{
  "gain_aug_db": 6,
  "hop_length": 160,
  "tokenizer": "word",
  "vocab_size": 43,
  "encoder_weight_standardization": false,
  "decoder_positions": "learned",
  "decoder_cross_attention_every": 2,
  "muon_scale": "match_rms_adamw",
  "lr": 0.0058,
  "epochs": 58.0,
  "lr_schedule": "cosine",
  "warmup_steps": 1770
}
Rows from block 3 of the text decoder, named by matrix and row number. Rows with one number belong to one neuron. Each number is 50 + 15 x the weight over its row's rms, rounded and kept within 0 to 99. All counts start at 0. After the name is the row's rms in percent of the matrix's.
# fc1: MLP up (decoder.blocks.3.mlp.fc1.weight, 768x192), inputs 0-191
# fc2: MLP down (decoder.blocks.3.mlp.fc2.weight, 192x768, transposed), outputs 0-191
fc1.58 115:88 39 62 34 56 63 49 53 84 52 40 45 40 62 49 20 36 59 32 36 64 52 19 55 66 60 48 53 56 26 46 57 45 29 35 35 26 45 22 66 54 46 53 37 42 65 62 51 72 47 46 52 62 32 48 76 29 61 37 59 60 44 26 60 55 43 38 46 59 32 53 73 45 38 34 69 18 49 12 51 37 62 75 46 35 38 44 74 60 28 20 71 24 37 52 27 33 68 47 55 50 56 34 54 39 50 58 62 53 37 33 55 52 58 40 65 75 38 50 85 34 50 36 57 33 32 40 63 62 27 63 49 49 37 66 62 74 35 10 52 39 50 09 43 39 69 50 53 41 40 75 73 71 62 44 53 62 40 71 49 59 25 50 51 35 46 54 27 73 74 52 53 54 57 46 39 54 58 58 43 58 56 52 52 36 58 58 46 70 78 45 34
fc1.59 097:55 32 70 49 77 43 49 33 64 55 71 42 39 58 45 66 57 50 68 53 25 52 31 37 73 62 57 85 37 48 86 56 74 59 64 48 40 50 36 20 67 79 62 56 55 52 41 64 49 32 86 41 35 57 49 43 62 56 47 43 48 51 56 61 54 52 36 31 76 60 52 45 35 52 60 26 00 47 60 37 44 47 62 49 57 34 29 32 64 50 59 29 57 69 56 48 60 40 50 27 71 48 32 19 85 46 48 62 58 48 38 28 57 10 59 38 51 33 53 45 26 49 46 49 62 40 57 35 43 60 23 24 27 63 48 50 58 20 40 58 57 51 47 61 42 82 39 68 41 40 47 36 39 45 69 61 39 36 60 20 30 35 72 41 63 49 71 59 73 31 27 66 28 37 47 39 57 46 32 42 59 46 40 49 56 59 41 31 63 46 38 45
fc1.60 072:58 51 53 38 28 45 52 47 16 30 57 49 49 23 63 68 56 40 66 28 51 42 77 66 51 58 76 56 14 46 46 61 36 73 39 48 59 46 43 41 43 40 31 30 26 52 44 28 58 43 69 53 22 59 47 45 64 67 49 52 31 46 12 62 55 62 42 45 31 54 31 32 47 61 68 33 41 67 73 41 14 59 53 18 52 23 63 56 55 65 21 59 42 57 33 69 57 27 63 30 40 44 55 54 51 54 64 52 64 75 35 43 46 45 54 21 26 41 47 51 43 35 33 26 47 49 53 50 34 48 38 51 66 63 38 52 27 44 71 62 39 29 34 42 34 20 42 42 58 54 72 75 54 55 46 72 43 64 64 58 41 21 49 53 55 23 27 50 41 46 54 15 60 60 60 74 71 44 65 53 64 65 35 65 33 50 77 24 73 48 35 40
fc1.61 095:42 55 49 37 42 35 54 52 88 56 68 44 32 54 58 47 29 39 60 56 42 65 44 54 56 78 53 58 50 29 55 43 41 26 43 35 49 41 47 79 14 54 34 33 39 41 60 55 38 57 45 65 56 47 51 65 22 40 48 81 25 47 48 37 40 56 46 56 59 64 44 41 64 30 83 56 76 39 53 45 80 45 59 44 62 63 62 38 34 43 34 66 72 47 59 71 44 87 26 42 36 23 51 56 33 19 37 53 18 76 54 48 39 47 53 26 37 41 47 58 61 49 40 37 41 36 61 55 19 43 51 67 41 76 77 43 36 52 52 41 61 69 53 40 61 53 54 41 58 86 54 58 49 26 52 53 54 41 48 44 72 66 34 64 67 36 63 67 47 34 33 60 40 39 64 43 40 68 58 37 91 81 81 72 78 33 64 61 55 34 51 66
fc1.62 094:57 91 78 35 33 47 55 46 34 35 41 49 77 45 51 65 53 32 67 50 70 51 58 58 40 71 50 85 48 49 50 39 58 50 34 50 58 43 58 54 54 26 62 45 79 49 35 46 44 69 67 45 64 75 66 52 35 45 75 25 71 67 76 81 54 52 71 67 48 65 56 49 73 38 49 27 66 82 41 21 30 28 57 84 25 49 33 64 26 40 57 46 51 65 39 45 58 55 55 39 71 72 47 66 78 50 66 83 45 41 60 55 23 47 45 64 37 44 42 58 35 80 48 47 40 64 48 55 48 48 66 39 45 64 38 54 19 52 48 62 56 42 45 41 61 47 20 37 42 65 57 67 63 64 65 20 88 57 49 47 40 37 29 54 59 86 65 60 33 54 46 65 43 59 40 66 40 45 43 48 55 33 33 41 60 60 58 43 53 63 60 70
fc1.63 110:50 80 51 77 31 67 27 33 48 52 44 47 38 61 51 51 80 36 55 50 52 60 66 65 58 64 19 77 43 62 09 80 42 33 72 39 58 53 64 68 67 45 44 40 27 42 46 40 49 47 29 61 76 47 34 59 47 55 38 58 51 54 47 35 18 67 53 64 40 58 57 34 37 47 47 59 56 49 83 57 64 58 24 51 65 54 53 69 20 55 39 51 37 49 73 51 29 69 41 76 52 56 54 61 38 26 39 80 32 38 40 16 44 32 53 66 49 58 30 71 44 69 36 26 34 66 55 35 43 51 49 76 85 56 62 55 30 35 25 70 51 38 52 37 55 60 50 62 61 54 37 73 67 65 66 61 42 37 56 64 38 27 29 45 48 67 43 52 23 42 32 32 70 50 45 70 76 37 49 62 43 49 53 36 64 38 61 43 59 44 19 40
fc1.64 148:33 33 46 47 30 63 37 45 64 44 73 23 48 11 53 40 46 58 24 42 54 31 48 57 41 62 43 22 66 46 63 35 52 56 40 20 63 71 59 26 48 35 45 65 45 92 37 52 40 31 61 83 60 28 60 40 59 59 45 56 63 34 54 40 65 41 40 46 58 26 47 48 39 42 45 31 21 35 41 50 56 39 46 31 52 38 58 44 57 31 55 59 42 50 46 42 59 31 45 19 61 49 21 41 62 57 48 57 43 13 77 33 52 39 59 34 67 70 42 69 39 52 70 42 23 76 60 44 66 21 50 23 70 55 58 43 42 32 29 29 62 47 56 31 47 76 68 50 43 44 48 42 57 41 33 39 57 51 26 44 92 38 45 57 69 51 91 34 64 62 71 74 34 54 58 62 44 63 51 31 68 75 49 51 37 46 46 43 55 60 56 41
fc1.65 116:56 72 48 29 43 27 35 56 48 55 68 40 34 30 67 69 47 65 79 44 34 40 57 56 46 32 45 48 63 81 66 29 89 61 52 27 35 59 24 22 58 59 35 57 42 65 30 34 32 38 50 44 54 51 41 61 57 49 60 62 24 59 28 74 39 48 50 64 51 22 74 50 61 66 52 19 30 28 59 54 71 55 63 55 18 47 66 51 61 42 35 69 50 61 51 46 25 27 47 47 61 39 68 23 67 41 53 48 52 28 24 57 72 44 46 34 47 46 66 36 54 69 77 32 47 45 50 60 48 56 47 51 36 59 70 44 65 43 54 54 29 68 61 40 78 32 31 35 63 65 25 44 28 50 15 52 37 20 30 27 71 44 39 54 35 42 55 50 48 67 48 43 66 40 75 72 56 44 48 48 66 18 59 45 48 52 80 59 65 51 49 46
fc2.58 116:62 50 41 54 29 56 43 31 34 66 51 69 60 22 41 51 26 61 48 41 32 50 75 59 59 59 50 27 70 41 54 33 53 58 29 46 21 38 52 37 68 71 49 46 29 81 39 25 60 63 39 45 78 44 44 62 66 58 43 24 47 56 61 37 41 27 14 75 54 45 60 64 32 54 43 35 58 41 47 67 49 48 43 27 62 47 59 63 56 22 65 32 13 70 35 49 61 50 72 56 63 34 57 38 45 06 42 48 54 25 47 55 29 70 65 75 24 55 55 45 43 40 35 39 37 32 66 19 37 64 42 42 79 80 57 45 30 74 37 47 49 70 70 66 20 30 39 42 45 68 58 37 28 44 53 57 50 40 46 55 46 53 48 40 57 36 22 58 30 43 69 65 62 61 40 50 53 46 53 51 59 28 62 64 66 55 39 32 34 41 77 41
fc2.59 096:60 66 24 28 39 35 47 43 45 20 67 58 46 70 46 48 34 52 36 87 73 36 53 25 22 60 99 08 68 44 51 62 49 21 49 47 58 59 61 31 29 64 65 23 50 51 71 39 27 49 42 37 59 46 37 18 50 27 45 65 43 26 53 31 48 45 71 59 48 32 47 40 19 46 63 80 50 62 39 39 54 37 56 46 48 46 70 48 54 40 53 62 25 43 47 72 33 44 47 34 69 68 56 44 45 38 59 48 44 49 37 50 39 41 53 54 35 44 76 57 63 81 63 66 48 45 34 62 39 57 77 33 64 17 48 33 24 45 48 39 72 68 25 48 77 24 40 25 62 25 62 51 54 55 36 21 47 48 55 64 57 55 60 49 34 57 64 46 41 38 51 55 63 54 41 47 30 58 40 35 35 49 37 46 36 64 52 51 46 29 45 45
fc2.60 075:46 67 44 40 65 53 30 46 82 37 44 64 40 76 52 45 53 46 76 85 41 49 73 38 76 41 64 54 55 55 47 33 53 35 43 69 76 41 31 74 78 42 55 40 25 52 36 28 76 40 69 71 52 37 63 45 52 63 38 48 60 88 49 56 27 63 46 40 70 73 57 53 53 31 48 51 47 54 55 37 61 62 65 58 47 78 46 38 58 48 29 33 68 47 46 56 53 28 48 45 36 46 42 65 71 69 65 56 42 44 60 51 47 41 67 40 42 48 53 44 60 46 48 19 57 86 25 62 73 55 50 58 31 43 41 33 16 48 74 61 31 35 52 47 63 29 74 54 61 44 47 62 71 35 45 80 59 59 80 55 55 56 40 68 42 47 71 47 37 81 33 63 38 48 43 84 39 33 57 30 35 62 66 73 34 47 20 47 61 38 24 42
fc2.61 092:39 48 56 50 33 36 47 60 24 42 57 28 62 79 60 57 29 50 43 48 68 35 50 28 45 47 90 22 49 37 50 66 47 25 45 64 51 63 49 38 44 53 62 42 65 52 58 51 30 30 59 78 60 66 58 41 54 24 57 34 54 42 54 31 48 42 22 23 59 63 58 59 43 61 61 45 73 47 45 60 48 58 36 52 53 48 55 57 65 18 60 73 67 57 36 32 64 45 59 66 59 52 39 45 71 55 47 53 54 71 77 45 26 35 48 50 28 60 37 68 57 83 58 63 66 34 72 59 71 43 54 81 56 69 71 60 23 41 36 44 45 72 47 47 59 15 46 42 59 48 64 35 75 81 47 38 77 42 15 69 62 60 57 43 58 75 59 51 41 40 55 54 94 62 59 60 53 35 44 53 39 46 73 35 22 52 59 73 75 61 73 56
fc2.62 093:59 37 50 87 42 17 59 50 56 38 69 65 22 46 44 65 57 64 01 39 37 71 70 53 46 60 66 32 62 12 60 66 83 49 53 52 35 47 41 35 47 78 67 40 45 74 56 71 65 37 23 59 58 43 30 40 59 58 38 64 55 27 42 38 48 63 43 26 51 44 51 48 45 55 09 60 41 52 41 42 33 59 44 22 45 75 82 22 62 40 51 63 56 38 39 67 43 59 62 43 49 49 36 55 33 75 62 40 27 61 63 33 44 62 51 50 61 63 35 28 57 44 30 38 63 59 75 31 82 44 50 54 15 34 46 66 39 34 39 52 49 40 56 60 66 33 37 64 52 49 40 42 55 67 43 43 44 44 42 34 38 38 67 88 61 39 43 69 55 59 42 45 36 37 67 46 61 36 57 59 29 58 32 31 49 68 52 62 36 45 39 63
fc2.63 113:43 24 61 31 59 27 62 57 52 74 71 43 52 68 74 73 60 50 62 42 55 70 38 63 49 70 44 43 41 46 61 53 70 67 48 59 50 51 44 30 53 61 63 80 49 59 35 58 89 38 58 43 42 37 69 75 55 15 49 77 39 53 36 72 52 46 45 39 37 71 14 67 59 53 31 52 49 59 18 48 76 42 46 62 43 37 37 36 71 57 40 65 70 69 43 52 81 38 66 39 64 68 49 64 64 55 48 41 27 63 62 59 55 82 35 49 69 46 73 45 63 45 49 47 30 16 52 84 50 58 62 50 48 80 53 59 42 42 64 31 56 66 65 85 43 25 23 52 31 35 65 34 46 46 39 34 54 62 24 51 35 67 41 55 50 60 65 51 52 77 64 52 59 21 62 53 43 62 64 55 52 49 21 60 53 53 55 73 52 64 44 68
fc2.64 117:42 37 48 57 41 91 47 69 46 14 41 20 57 65 48 52 40 55 37 22 54 85 53 52 44 46 33 48 64 47 46 53 22 33 53 42 50 69 81 40 63 64 45 38 30 47 53 59 56 60 71 62 50 64 42 71 37 44 42 56 47 44 37 56 33 59 49 71 60 66 59 64 54 49 65 42 60 31 65 45 40 45 64 56 38 62 42 15 41 42 77 31 49 63 60 45 41 73 70 73 53 34 30 53 69 25 63 73 65 17 35 70 45 67 55 43 17 62 67 49 45 74 42 43 34 44 68 82 47 45 67 41 64 55 58 39 59 35 69 67 49 27 64 59 26 26 71 56 31 45 57 36 27 56 70 46 45 69 51 67 63 59 57 32 54 78 85 72 40 56 51 63 55 70 72 51 47 57 79 75 37 45 64 60 40 55 60 46 67 45 30 48
fc2.65 118:39 48 99 57 54 76 56 58 83 63 51 31 58 47 44 65 43 32 68 51 43 61 48 60 53 65 36 60 43 59 55 58 43 63 30 57 45 59 64 66 55 37 32 80 61 61 47 64 53 55 40 44 57 72 68 71 36 49 48 64 64 72 47 56 72 63 50 22 60 65 63 77 76 41 41 52 77 54 23 26 23 25 41 24 58 46 67 58 64 45 32 59 58 52 73 16 33 40 65 60 52 35 41 27 23 38 31 49 75 50 45 61 34 56 55 56 38 56 37 57 45 48 58 46 67 24 88 70 55 19 64 31 52 24 31 58 48 37 53 64 59 52 56 35 45 49 64 57 46 62 44 51 57 34 37 58 34 68 28 71 55 27 48 38 59 77 42 28 47 35 53 52 68 61 65 30 25 28 64 51 41 47 49 37 54 54 63 53 88 56 62 47